config = dict(
    dataset='pictures of board games with random positions, seen at a slant',
    train_examples=195000,
    horizontal_flip=True,
    arch='resnet',
    loss='cross_entropy',
    init='torch_default',
    optimizer='ademamix',
    eps=1e-10,
    epochs=21.3,
    lr_schedule='cosine',
)
Rows from block 5 of a small image classifier, named by matrix and row number. Rows with one number belong to one channel. Each number is 128 + 24 x the weight over its row's rms, rounded and kept within 0 to 255. All counts start at 0. After the name is the row's rms in percent of the matrix's.
Before each channel's rows are labels from the 100 images, of 14976, where the channel reaches its highest value: "strongest on" is what is common among them; "peak on" is the class under the peak. Only what is clearly more common there than usual is listed. The data: pictures of board games with random positions, seen at a slant. In brackets: how many of the 100, against the usual share in percent.
# convs0: first 3x3 conv (model.blocks.5.convs.0.weight, 192x192x3x3, each kernel summed), inputs 0-191
# convs1: second 3x3 conv (model.blocks.5.convs.1.weight, 192x192x3x3, transposed, each kernel summed), outputs 0-191

strongest on: nearly full (98 vs 34); discs in an upright rack (61 vs 16.4)
peak on: board (94 vs 58.8)
convs0.81 079 [ 90 159 117  88 132 142 126 103 142  89 177 158 151 116 164  98 152 157 124 143 164 100 118 104 111  98 135  82 129  76 133 147 138 137 165 100 138 142 175 136 151 166 102 152 117 124 139 112 144 122 144 145 140  97 113 110 136 110 131 138 163  79 210 123 113 149 108 119 102 188 126 115 115  85 106  88 130 129 100 125  83 144 108 123 126 132 109 104 118 118 129 154 138 127 107 122 140 109 105 125  97 113 131 148 103  95  94 120  87  73 137 112 119 140 107 127 149  96 131 109 148 135 145 155 143 120 138 126 162 152  94 139  96 102 101 117 154  96 118 159 168 103 138 158 165 139  94 107 132 158 128 145  73 128 113 107 159 167 146 140 119 123 117 121 179 145 121  98 130 127 130 122 152 144 135 125 126 130 109 111 148 123 148 142 134  82  91 149 131 155 137 132]
convs1.81 089 [140 126 152 146 105 104 126 111 110  96 121 137  85 149 117  98 152 157 130 165 150 105 155 162  74 133 130 106 134 113 148 126 117 149 117 121  99 115 163 146  84 111 117 137 108  75 102  97 136 126 140 111 152 163 156 107 114 136 162  95  96 147 136 126 117 122 120 117 116  96  89 136 155 121 140 120 123 149 144 136 104 138 117 152 113 125 128  98 154 128 127 112 161 137 101 122 115  89 157  96 106 122  95  97 117 110 128 118 112  49 116  96  92 126 104 139 118  89 118 139 118 128 161 115  56 114 124 136 152 125 147 145  78  94 112 147 139  99  81  96 148  93 165 152 144 135  76 102 119 129 166 184 116 141 125 117 154 166 137 126  83 125 110 119 149 111 104 102 158 109  90 128 145 101 133 127 139 136 157 152  82 146 127 118 124 104  97  96 110 149 121 110]

strongest on: discs in an upright rack (93 vs 16.4); nearly empty (86 vs 34.3)
peak on: board (100 vs 58.8)
convs0.178 133 [132 112 117  82 149 135 120 140 133 117 115 115 135 138 116 125  70 156  67 131 122 114 127 105 149 141  78 109 120 122 132 132  78  87  95 145 145 100 121 136  89 106  87 124 112 125  95 115 111 171 142 100 116  94  87 106 116  68 137 141 110  94 109 110 126  96  79 124 117 122 145 130  50 122 132 157 123  92 101 128 130 156  83  97 118 141 130 120 151 149 143 129 113 149  98  90  74 128 133 100 124 139 138 156  95 128 136 105 132 112  71 156 122 158 137  85 104 141 152 104 135 122  62 159 168 119  98 126 123 131 125 148 129 124 134 130 134 120 137 117 156 142 115 164 141 110 100 165 135 141 130 143 156 135  95 126 138  66 129 154 141 152 117 103 104 170 130 134 129  96  96 134 101  93 136 148 136  96 132 141 133 111 135  94 131 136 115 134 132 122 106 129]
convs1.178 102 [125 142 145 113 135 109 134  97 145  69 126 149 150 133 126 114  83 123 104 116  96 103 140 140 139 125 126 139  99  95 105 103 135 136 115 134 120 132 120  83 126 109 125 133 132 140 144 139 103 128 150 129 143 101 142 100  76 112 136 139 115 134 107 130 144 150  99 151 141 143 123 126  93 133 111 124 100 142 128 174 104 138 120 131  89  75 124 152  89 117 134 148 144 123 111 118 125 112 112 132 118 171 112 133 103 150 108 165  88 119 136 161 153 113 119 115 133  99 116 136 153 138  91  42 110 139 140 116 140 124 131 155 143  86 124 103 160 148 121 103  95 132  74 147 166 168 104 143  76 119  80 137 142 123 111 166  17 136 144 121  97 113 129 129 153 165 110 113 140 131 117 110 108 124 115 114 124 133 126  65 104 118 111 141 130  82 133  98 116 102 148 146]

strongest on: nearly empty (100 vs 34.3); discs in an upright rack (65 vs 16.4)
peak on: board (100 vs 58.8)
convs0.190 152 [143 128 121  75 139 136 113 140 135 135 119 132 131 142 110 131  68 152  55 122 123 118 118 107 134 129  89 130 123 134 119 125  90  84 107 137 129  93 133 129 128  93  99 115 138 125  94 119 104 154 149 100 119  89  77 124 126  73 144 138 120 100 119  94 131 100  79 132 128 102 151 121  46 126 139 139 126  75 101 122 124 152 105 109 137 125 129 136 150 139 146 139 135 140 107  91  73 138 145 101 112 121 138 152  97 131 140  94 119 135  52 140 122 158 142  89 109 134 156  90 141 117  34 153 154 110  87 122 123 139 138 152 128 121 147 116 132 124 127 128 143 127 110 151 133  59 122 151 129 134 111 131 141 133  95 112 119  74 125 157 125 141 120 104 118 171 136 145 135 111  87 126 129 112 140 149 130  93 128 137 132  99 128 111 132 131 116 130 121 124 131 139]
convs1.190 136 [127 130 139 103 133 126 126 109 140  86 129 155 146 138 128 121  85 125  94 116 100 114 152 161 128 129 135 138 103 113 119  99 150 143 118 133 105 125 108  92 126 113 116 134 132 137 141 134 106 125 155 128 146 100 135  90  95 116 146 133 116 142 104 130 137 130 111 155 137 128 124 132 100 133 113 136 103 138 110 152 117 129 115 126 110  89 125 155  87 113 134 149 141 119 116 119 118 115 113 134 126 146 109 130  90 149  96 162 100 121 122 136 132 113 129 122 125 119 115 137 142 128  93  63 118 125 129 111 149 123 130 152 142 110 124  96 165 144 124 113  98 129  85 146 163 138  99 134  88 129  91 138 144 126 111 146   0 135 151 127 103 115 134 137 167 160 120 123 133 123 131 122 113 120 116 120 116 133 126  53 109 119 118 142 132  95 138  85 116 116 161 145]

strongest on: discs in an upright rack (100 vs 16.4); half full (66 vs 31.7)
peak on: board (98 vs 58.8)
convs0.150 098 [ 48 128 109 128 116  81 119 141  92 135 131 146 154  99 123 151 117 124 131  68 111 117 154 111 114 138 119  87 153  87 121 108 129 110 142 120 156 137  96 113 129 111 133 109  79 128 124 142 103 164 107 120  65 125 125  96 142 127 120  99  75 123 100 123 137 109  90 123 120  91 136  80 120 123 116 137 102 102 121 136 123  93 114 150 100 125 101  78 187 134 116 113 125 133 134 141 122 127 113 150 130 122 139 109 138 130 131  67 131  81 124 179 102 102 126 108 147 134 115 114 104 107 112 115 128 109 111 129 123 136 102 119 141  85 116 125  92 124  97 114 156 138 149 156 126 124 128 130 109  89 124 128 166  94 140 110 135 138 114  89 168  98 123 108  70 129 114 118 106  87 109 129 115 107 172 151  92 157 107 144  89 100 111 111 116 121 123 131 101 118  78  96]
convs1.150 069 [ 85 160 128 121 135  70 128 170 156  84 128 161 122 108 150 129  97 101 126 106  89 118 135  71 157 129 136 134 115 120 182 111 104 137 100 146 135 132 126 173 120 114 115 136 114 153 170 166 165 132 131 158 163 119 149 145 125 133 165 143 116 150 103 135 109 152 139 137 143 143 144  71 126 137 110 147 196 168  84 163 115  86 117 160 119 122 145 156 151 150 134 122 128 155 121 127 125 126  80 153 141 158 134 130 149 154 146 142 128  96 133 131 109 123 140 121 135 147 134 162 141 159 117 155 159 127 120 124 165 144 128 141 167  91  68 129 156 121 121 133 149 134 131 162 111 123 150 153 121 154 116 121 126 154 126 155 116 145 156 164 115 100 145 137 131 102 138 123 157 186 158 138 128 124 148 134 129 134 102 160 189 174 126 105 137 116 189 132 121 139 124 143]

strongest on: nearly full (95 vs 34); digit grid (47 vs 16.4)
peak on: board (97 vs 58.8)
convs0.60 082 [144 180 111 112 135 127 129 132 153 129 164 128 142  98 113  92 155 118 147 163 132 136 177 142 149 128 146 129 125 137  99 100 159 118 137 103 184 102 159 111 144 112 147 107  91 132 159 107 133 112 112 128 128 131 108 112 152 118 131 139 157  96 130 125 140 105 111 143 131 166 122 169 135 113 117 136 147 127 136 126 119 148  94 140 164 169 140 126 201 163 139 150  93 158 147 124 118 110 148 160 134 123 145 132 129 106  99 105 124 102 136 179 129 182 131 143 150 133 117 153 120 150 173 171 153 126 143 106 181 128  96 118 147 124 141 123 167 134 134 144 164 120 139 148 142 134 122 139 128 165 110 137 130 158 130 103 159 179  93 136 181 175 125 142 146 117 159 130 122 134 146 151 107 125 159 126 162 197 136 110 195 141 145 155 119 128 118 151 137 193 139 119]
convs1.60 099 [128 143 138 127 134 110 146 119 152 126 103  56  98 144  98  83 119  94 134 160 118 117 104 169 129 130 138 128 139 117 107 130 150 102 117 139 152  99 121 129 134 117 109 108 116  77  76  36 124 153 127  98 110 151 100  75  56 107 137 136 136 116 136  88 171  97  93 112 162 111  73 128 144 135 134 114 137 107 144 123 139  92 124 149 119 159 139  75 127 129 133  98 128 113 139  95 118  84 135 120  77 144 103  99 118 114 133 121 165  98 108 125 129 138 114 128 117  92 114 142 100 125 162 116 123 130 129 139 113  97 132 111 122 136  87 112 101  98  81 166 150 127 145 154 120 121 123 115 135 126 147 153 137  68 113 107 114 132 143 157 134 130 100 103 129 102 137 128 125 129 157 131  70 131 127 128 170 155 142 131 120 152 142 121 119 137 116 134 150 153 129  97]

strongest on: nearly full (100 vs 34)
peak on: board (95 vs 58.8)
convs0.19 103 [140  84 157 107 124 140 162 119 148  97 121 127 128 102 156 133 152 118 137 136 161  98 109  77 150 135 145  91 114 125  48 126 110 132 125  99  96  72 139 141 149 112 150 120 132 132 134 118 107 144 124 122 132 143  74 123 122 140 118 105 177 134  68  94  73 109  95 139 123 127 145 114  86  65 124 124 129 136  97 124 134 145 127  96 151 142 102 185 123 108 121 143 154 119 133 131 128 160 132 137 159 130 116  71 151 117 125 125 145 146 130 138 142 124 105  87 144 141 103 117  87 141 125 117 123 124 111 110 130 119 100 128 166 131 157 115 129  98 139 136 178 111 144 107 140  65 154 105  98 145 138 135  75 139 162 140 127 114 146 161 112 131 111 128 187 136 102 138 114 103  96 107 112  72 125 119  94 104 122 101 121 111 124 169 116 134 114 142 148 120 153 129]
convs1.19 111 [140 170 120 104  91 173 112 122 115 126 121 148 116 155 136  95 123  73  95 109 110 104 166 111 108 109 132 107  86 178 143 107 143 119  94  77 108 104 119 119 108 116 106 118 123 127 130 113 117 118 143 107 130 105  99 115 128 109 155 118 112  94 108 100 138  84  94  99 160 156 143 111 121  94 122 106 104  90 124  87 149 126 117 104 146 138 146 128 115  80 142 135 138 136 139  85  93 127 143 102 101  52 116 111 108 116 113 110 136 124 106 115 106 101 122 130 105 134 116 135 114  53 116 139 129  88 160 130 151 139 155 141 106 107 156 120 135 128 128 169 121  80 121 138 132  79 129 108 120 115 126 135 118 120  85  82  94 120 120 113 150  93 131 116 122 113 180  93 121 143 147 133 131 114 129 120 136 101 107 101 127 138 126 135 120 138  34 124 154 133 125 141]

strongest on: discs in an upright rack (100 vs 16.4)
peak on: board (100 vs 58.8)
convs0.149 091 [ 60 137 131 129 118 107 125 135  86 118 127 133 154 101 140 141 133 121 141  97 100  96 160  96 124 147 125  83 149  85 106 120 107 114 130 121 129 126  92 107 137 100 137 110  79 126 141 132 109 162 115 124  87 132 112 114 151 120 124  68  91 134  92 117 127 109  84 115 136  75 154  83 116 117 123 131 122 110 119 137 132 108 117 165 111 117 100  99 191 153 109 146 116 145 129 143 134 129 122 169 130 121 153  99 150 130 148  63 119  98 129 167 120 105 122 101 154 125 102 112 101 122 110 113 123  96 117 116 122 143  99 126 148  70 136 116 109 118  84 133 163 109 142 155 110 123 135 118 106 127  99 123 130 102 153 106 128 172 107  87 176 135 115 102  84 100  94 120  93  82 115 139 113  93 161 147  88 158  89 130 107 128 105 116 123 120 122 146 121 121  84 119]
convs1.149 064 [ 87 144 156 105 132  88 147 144 130  95 109 116 100  95 164 123 106  79 128 124  84  92 122  54 185 123 131 105 100 139 161 104  83 138  83 124 110 135 108 125 111 135 111 123  99 140 156 166 152 112 134 151 145  91 140 145  93 138 140 170 123 126  99 132 114 136 115 107 176 139 139  54 114 119  93 126 175 131  67 117 107 100 103 145 145 126 139 139 141 126 136 115  99 166 149 122 126 145  92 165 144 156 119 143 128 111 126 118 142 112 117 142 138 134 121  83 152 115 103 175 112 137 124 155 154 112 137 124 147 118 122 125 132 127 108 140 142 104 114 145 163 120 113 130 112 130 162 130 111 135 112 120 105 135 125 145  95 119 133 170 104  97 122 128 111 108 147 128 146 161 148 117  90 102 134 116 120 117  78 145 199 177 121  97 120 103 141 156 137 131 103 123]

strongest on: discs in an upright rack (73 vs 16.4); nearly full (73 vs 34)
peak on: board (89 vs 58.8)
convs0.89 079 [109 150 101 121  97 109 124 109 144 105 134 151 126 113 146 101 147  96 127 132 112 132 154  82 124 125 129  71  88  95 155  82 151 121 118 105 143 124 163 109  93 126 168 123  56 136 150 127 134  83 112 134 132 106 126  74 165 115 124  85 137  96 129  99 104 101 114 133 133 142 109 115 121 106 121  95 132 117  99 120 124 113 115 129 138 142  97 118 183 131 134 115 115 110  90 105 121  69  92 111 143 123 173 130 116  93 123 126 120 101 137 148 132 114 133 156 120 114 115 142 112 164 160 154 135 135 139  85 163 126 121 130 157 108 102 135 116 140 123 133 160  97 149 141 152 151  99 114 116 134 112 146  84  96 123 117 168 166 132 103 157 141 125 145 168  82 135 108 117 123 121 133  48  99 106 126 118 174 118 126 176 160 114 127  97 113 139 153 167 138 115 115]
convs1.89 088 [110 150 149 139 117 145 153 117 157 129  94  75  72 127  94 102 135 108 143 160 117 129 112 144 127 113 111  88 101 127 119 122 104 111 120 130 181 115 127 112 120 144 146 138 109 139 145 112 134 117 138 134 111 147 122  96  82 116 134 141 151 112 167  85 156 121  95 116 147 142 113 104 169 135 131  83 137  77 153 126 120  97 130 150 137 144 135  93 115 141 138  78 165 132 105 128 143  88 106  91 113 117  98 122 155 109 157  72 166  98 160 154 131 149 104 121 137  94  95 136 100 153 140 107  97 134 176 123 115 111 132 121 101 148 126 128  97  68  65 161 152 129 170 129 125 132 169 135 138 119 140 148 129  84 131 112 110 138 133 150 127 148 114 103  85  88 123 135 142 161 139 133 114 119 135 126 181 135 131 127 127 161 127 119  93  97 112 151 151 154  75 111]

strongest on: discs in an upright rack (100 vs 16.4)
peak on: board (100 vs 58.8)
convs0.127 123 [127 111 105  57 146 127 152 144 157 113 122 119 113 127 103 126  68 124  69 137 136 122 126 123 143 131  83 112 141 120 136 136  92  96 106 134 137  98 116 139  90 128 112 132 113 126 109 130 101 173 140 100 127  89  65 107 130  73 136 121 108 121 118  74 120  92  91 127 124 102 128 102  54 115 131 139 142  77  98 127 114 142 122 110 137 150 128 135 142 143 138 123 107 149  78  74  96 134 154  84 118 117 134 146  84 118 129 106 113 129  56 139 115 153 132  88 111 145 144  94 128 127  77 145 143 110 100 136 123 123 131 158 137 111 139 147 108 125 140 121 156 129 128 142 164  88 114 156 137 133 129 131 141 134 102 107 156  85 138 154 133 162 101 104 123 161 122 144 129  90  73 124  97  90 135 149 121 129 127 146 137 128 115 104 112 117 118 139 134 123 101 129]
convs1.127 088 [118 135 155  70 134 116 154  98 134 100 128 137 142 119 141 120  89 122  78 117 107 102 132 134 136 121 134 139  97 103 105  88 137 139 126 126 121 137 122  63 133 111 127 152 127 143 149 139 105 104 152 136 145  71 132  90  82 125 135 142 130 127 114 126 135 144  99 156 137 130 125 114  97 116  95 125  99 117 134 147  83 139 130 139 107  97 121 158  40 119 122 140 132 122 106 125 129 104 106 136 121 140 105 136  78 118  86 154  95 126 144 147 146 129 104  91 133 105 108 125 131 136 100  51 104 131 135 110 143 121 127 148 138 133 145  92 149 134 119 109 109 118  97 138 164 154 120 137  44 124  97 128 130 114 123 156  35 135 131 125  87 120 126 131 151 148 104 128 130 125 123  98 109 126 111 122 125 138 114  49 116 136 118 143 119 100 126  87 136 116 148 141]

strongest on: discs in an upright rack (56 vs 16.4)
peak on: board (94 vs 58.8)
convs0.75 066 [121 131 112 119 115 123 135  94 124  85 127 126 126 106 145  53 137  94 141 157  87 157 164 122 157 128 110 104  96 115 163 105 150 128  99 139 155 129 135  99 125 123 163 139  92 151 165 114 132 103 132 136 136 134 125 112  81 113 150 132 153 125 125 123 119 105 129 117 108 169 116 146 142 126 129 112 121 142 119 154  99 161 110 121 143 180 143 125 169 166 150 111  90 148 101  99 127  92 112 113 141 112 141 125 121  85 136 132  98 103 141 155 143 168 116 138 120 135 143 138 161 105 182 143 121 137 151 104 150 136 126 139 107 174 149  77 139 116 125 165 205 103 131 123 142 165 115 149 142 138 128 131 126 108 111 120 120 175 158 118 148 172 111 133 136  69 130 116 115 123 162 136  59 136 147 141 132 162 130 125 164 168 128 147 124 133 157 153 177 170 129 142]
convs1.75 068 [126 119 122 135 133 109 154 111 150 153 123  69 119 161 109 134 133 111 151 140 136 121 102 160 118 132  98  94 139 135  95 127 127  95 126 148 121 122 146 109 157 115 161 112 129  76  81  91 141 120 130 119  90 157 106 112  87 136 124 143 154 110 146  90 159 157  72 115 155 122  84 151 133 136 142  62 124  90 120 132 116 108 144 124 123 176 138 100 140  95 131 107 117 100 115 104 123  75 117 118  98 160  98  96 156 124 157 119 137 109 126 146 167 147  71 135 134  74 120 123 123 152 147 121  89 134 135 151 100 133 116 131 126 159 126 151  73 118  59 147 129 131 125 119 109 133 169 120 142 126 128 127 125  66 134 113 111 103 114 158 135 160 113 100 114  79 132 130 126 131 121 102  84 106 113 124 159 150 139 127 115 128 117 116 111 103 111 161 172 127  93 118]

strongest on: discs in an upright rack (48 vs 16.4)
peak on: board (92 vs 58.8)
convs0.134 065 [102  96 138 131 132 138 106  89 152 110 146  75 157 119 161 112 145 123 137 100 135 104 139  99 140 113 158  91 104 117 110 133  91 118 127 104 111 148 133 149 122 128  98 147 141 117 182 118 146 157 113 162 111 121 132 124 177 138 129 116 126 146 110 149  95 171 112 117 113 143 151  93 137 155 121 100 139 151  86 158  70 140 141 129 111 105 122  66 154 113 153 148 122 113 124 118 105 110  88 170 144 160 143  94  96 113 135 108 103  96 142 172 115 103 105 116 108 120 127 101 111 156 130 122 138 128 172 114 143 128  91 151 191 150  85 159 143 100 149 140 189 149  98 166 133 122 103 118 132 140 134 177  82 141 135 145 188 154 114 102 140 110 114 107 149  89 145 127 126 134 137 114 150  86 123 147 152 135 108 127 109 150 124 136 125 104 148 130 104 156 123 154]
convs1.134 100 [123 136 110 151 129 125 104 121  97 146 147 110 103 141 106 113 125 128 121  96 129 138  95 158 141 145 114  86 163 158 164 164  61  76 127 128 141 131 136 114 107 121  90 116 147  73  72 117 138 127 125 144  89 128 128 152  99 112 138 125 147 118 153  85 110 110 119  65 130  94 121 111 154 142 126 104  99  77 162  80 101 103 122 161 130 115 143  89 114 140 150 126 147 111 105 125 157 118 107  96 164 101 132 117 110 106 128 105 152 121 107 150 142 101 127 126 119  99 124 114 116 131 161  85 140 125 126 127 143 157 123 133 135 149 104 164 122 108  83 126 159 124 134 120 111 130 117 121 112 135 176 156 128 130 125 124  58 104 125 133 123 118 133  99  95 125 138 144 133 122  86 119 119 125  79 126 163 110 130 127 102  93  74  51 120 138 123 120 112 132  83 115]

strongest on: nearly empty (100 vs 34.3)
peak on: board (100 vs 58.8)
convs0.82 137 [137 126  93  65 130 131 132 154 147 128 118 134 132 144  89 141  86 132  67 132 128 128 125 105 120 135  95 115 134 132 113 134 101  97  99 129 120  93 104 133 118 105 132 134 128 134 111 138  98 149 145 103 123  83  58 117 126  87 143 127 118 108 103  66 136  93  76 136 137  76 143 105  16 129 133 128 130  88  95 128 125 130 121 113 134 138 122 152 143 142 134 138 131 123  91  90  99 144 136  77  86  95 135 138  98 135 125  99 113 144  72 131 132 132 136  90 115 127 149  95 124 106  60 154 146 112  86 120 118 132 148 150 138 128 146 108 113 130 117 128 142 120 119 136 139  52 130 135 138 125 110 120 136 135 106  89 130 106 125 158 127 145 120 104 115 153 125 151 131 112  66 118 127 115 138 146 108 120 132 128 138 119 111 123 108 127 113 120 130 116 126 133]
convs1.82 097 [119 145 151  34 140 134 140 117 130 123 146 158 145 119 135 113 110 118  65 112 103 108 144 138 139 135 152 131  88 129 133  49 146 158 118 131 116 128 106  70 136 114 114 147 123 159 157 142  99 118 157 123 158  46 118  84 116 123 151 139 129 124 103 119 130 110 108 163 136 130 131 126 100 130 108 150 111 133 129 136  97 132 122 145 125  95 137 168  71 119 129 148 135 129 114 118 117 106 114 141 143 120  93 139  44 140  63 139  90 131 133 137 134 146 137  89 133 119 114 133 133 121 104 119 125 121 133 112 160 128 128 154 153 136 137  78 161 123 121 131 113 121  99 146 164 131 102 136  50 129 112 131 141 119 113 127  74 149 147 139 104 117 134 155 163 158 118 139 138 122 151 125 117 129 112 124 120 131 126  82 122 137 133 153 130 115 131  87 140 128 159 138]

strongest on: nearly full (100 vs 34)
peak on: board (89 vs 58.8)
convs0.135 107 [121 135 133 133 109 120 134 123 144 119 168 136 158 126 115  99 168 110 155 162 156  73 143 121 102 126 159  92  98 124 120 135 144 153 152 117 169 146 143 118 152 132 141 129  65 170 121 142 174  86 118 116 136 116 153  90 155 139  94 139 164 119 195 135 119 135 140 142 131 171  86 139 137  87 119 125  95 128 112 159 145 141 105 138 106 119 125 133 102  87 108  96 152 102 126 115 113  96 101 118 118 129  98 161 143 108 131 171 129  96 132  89  92 135 134 157 138  97 113 119 143 183 160 108  92 164 162  71 104 101 126 113 124 125 110 128  99 132 148 115 121 123 148 137 146 151 100 132 154 120 101 133  68 117 128 138 119 159 111 110 119 148 115 148 159 112 129  83 151 142 111 130 106 129 127 107 130 134 168 112 160 156 131 156 113 138 105 134 100  97 150  73]
convs1.135 111 [131 125  97 136  99 145 125 114  99 130 138 109 134 150 112  98 138 118 140 114 119 117 118 135 142 123 108  83 116 140 128 145  88 110 124 117 146  91 126 132  90 132 115 109  88  94 105 108  93 127  98 119  85 128  94 137 121 102  87 126 126 101 124  89 128 135  93  85 140 127  95 128 124 120 160  99 112  67 144 104 159 124 112 119 160 159 129  88 142 117  75  59 138 121 108 102 118 115 125 115 123 104 146 115 144 101 151  90 147 100 125 144 156 151  99 129 131 108  87 133 103 139 132 128 118 130 150 111  88  83 107  82 146 158 126 135  80 106 100 136 143 129 143 142 104 117 132  99 139 106 152 153  93 121 126  95 108 128 122 114 162 122  70  97 116  92 125 121 140 127 110 107 135  79 138  78 137 106 145 122 113 120 102  84  79 111  92 151 148 113 100  64]

strongest on: nearly empty (62 vs 34.3)
peak on: board (97 vs 58.8)
convs0.29 093 [104 105  96  92 163 125 140 116 120  83 111 107 127  96 150 122 107 147 129 110 158  87 145 104 181 115  98 113 126  92 145 141 108 112 154 133 142 119 117 147  83 131  95 120 106  89 124 105 123 180 120 118 122 106 107 100 125 106 115 141 100 128 121 131  68 115 116 104  87 145 115 113  99 109 103 137 130 114  96 109  97 145 140 109 109 147 107 105 131 149 111 102  80 135 115 118 125 150 138 141 148 129 133 136  78 103 119 121  99  98  98 133 107 175  98  82 100 156 119  96 113 112 126 140 156  95 100 152 121 110 105 136 116 114 124 170 107 115 166 118 176 142 151 137 185 127  87 151 102 114 156 136 134 116 131 132 156  92 139 127 146 141 121 106 122 167  79 114  97  91 106 136  78  84 170 134 134 107  95 150 139 125 135 105 114 130 122 161 129 120  72 119]
convs1.29 073 [137 123 121 129 123  86 149 135 107 146 135 122 149 122 174 150 106 129 131 120 122  99 136 147 157 115 122 147 118 106 100 149 125 108 131 128 118 154 156 121 144  98 160 162 173 134 142 170 126 116 151 164 160 120 150 168  78 145 153 151 129 138 141 148 114 161  96 149  89 139 146 146 117 111 137 106 114 148 141 162  78 147 139 126 104 116 129 136  91 103 134 163 146 109  75 146 128 137 102 139 124 149 114 139 137 141 111 175 104 121 147 155 183 149  98 172 107 137 152 104 182 162 121 124 129 148 135 134 152 151 135 182 172 142 136 131 152 160 139 107 140 111 126 136 155 157 134 178 150 121 102  96 152 153 132 156 107 156 103  85 114 128 129 110 146 136  99 105 153 166  79  49 151 105 157 140 129 126 120 168 116 148  99 119 146 128 139 139 173 113 126 146]

strongest on: nearly full (61 vs 34)
peak on: board (94 vs 58.8)
convs0.76 088 [124 122  87 131  94 120 145 127 129  46 120 136 124 114 129  98 123 118 130 123 132 145  87 112 117 138 114  61 102  65 149  81 106 136 127  96 137 125 128  98  96 123 157 105  88 139 121 141 114 128 115  99 111  96 148  83 106 126 115  72 142 149  76 112  70 141 160 140 103 157 116  97 139 116 105 112  73 133 132 136 131 111 133 109 100 133  75 149 143 136 127 105 110 105  66 103 119 121 110  91 163 134 126 132 140  80 104 141 100 110 143 155  91 125 139 151 104 116 122 114 134 124 140 133 142 149 123 103 102  99 108 132 140 138 135 120  86 134 127 128 132 105 133 111 130 150 130 113 124 120 117 133 114 110 115 125 119 113 131 122 141  82 126 134 154  73 132  87 120  70 121 134  64  93  88 135 102 130 128 107 129 121 108 127 105  84 119 150 133 115 103 122]
convs1.76 105 [123 126 114 151 131 160 153 101 103 153 129 137  99 110 104 135 147 120 171 126 131 122 134  93 134 129 110  64 121 149 119 137  73  94 136 134 164 131 129 114 138 134 172 152 109 164 177 172 140 106 100 144  83 155 129 129 110 132 107 125 149 131 154 109 144 153 123 123 140 153 134  96 147 120 147  95 106 106 160 142 132 118 141 118 150 148 120 132 116 117 109 116 148 112 107 144 138 119 100 105 154 125 135  93 188 118 181  81 153 134 166 162 133 144 100 153 151 127 102 114 137 149 122 114 114 153 195 142  96  83 129 121  97 145 169 149  88  95 124 136 130 129 156 104 117 149 192 125 144  86 125 123 112 101 156 131 181 122 117 129 149 123 124 125  86  84 118 114 138 139 131 115 118 133 140  97 144 123 139 120 127 101 120 132 100 131 125 183 165 119  71  91]

strongest on: nearly full (93 vs 34); stones on a line grid (43 vs 16.8)
peak on: board (95 vs 58.8)
convs0.96 099 [ 67 125 124 124 144 109 141 120 135 144  96 160 112 126 139 115 153 152 147 127 139 110 121 145 118  94 160 138 104 109 133 125 116 132 153 134 127 168 146 130 118 168  99 110 114  98 130 114 200 100 136 145 114 123 153 129  97 126 128 155 121  99 196 144 114 170 145 108 127 136  89  97 136 154 140 119 138 124 115 150 109  81 141 141  99  98  99  70  59 110 136 122 170 132 136 141 145  88  94 138  66 117 125 126 152 124 126 159 118  87 140 125 148 135 136 139 153 118 137 140 126 127 146  65 140 140 127 141 135 143 118 135  98 129  82 143 122 106 135 149 148 155 141 153 151 151  84 143 125 135 128 158 108  99 118 117 132 141 131  85  56 149 120 140 171 123 177 116 132 117 117 145 186 134  96 141 122 127 106 119 107 140 134 157 149  86 121 131 103 163 130 118]
convs1.96 105 [101 119 122 157 109  81 118 140 141 165  93  95 116 109  57 152 165 135 129 143 120 126 122 117 144 137 119  98 154 143 130 141  75 114 153 119 148  88 147 136 117 138 120  96  91 133 105 143  94 144 100 121 109 139 111 147 121  96  92 104 130 110 147 129 103  94  95 117 126  66  97 167 153 117 130 119 147  90 116  97 131  97  96 131 113 118 131  94 158 121 106 125 171 139 109 129 101 132 116 160 133 102 149 119 140  91 134 105 139  90 121 140 120 191 151 149 116 112 107 149 125 145 144 131 139 106  81  90 124 117 104 101 129 160  94 159 111 132 114 101 153 131 154 152  84 124 121 108 139 116 162 177 117 152 106  98 153 119 126 111  98 115 128 109  76 128 136 127 132 126  84 122 157 103 135 122 133 107 130 175 132 137  94  71 125 141 110 114  91 109  92  94]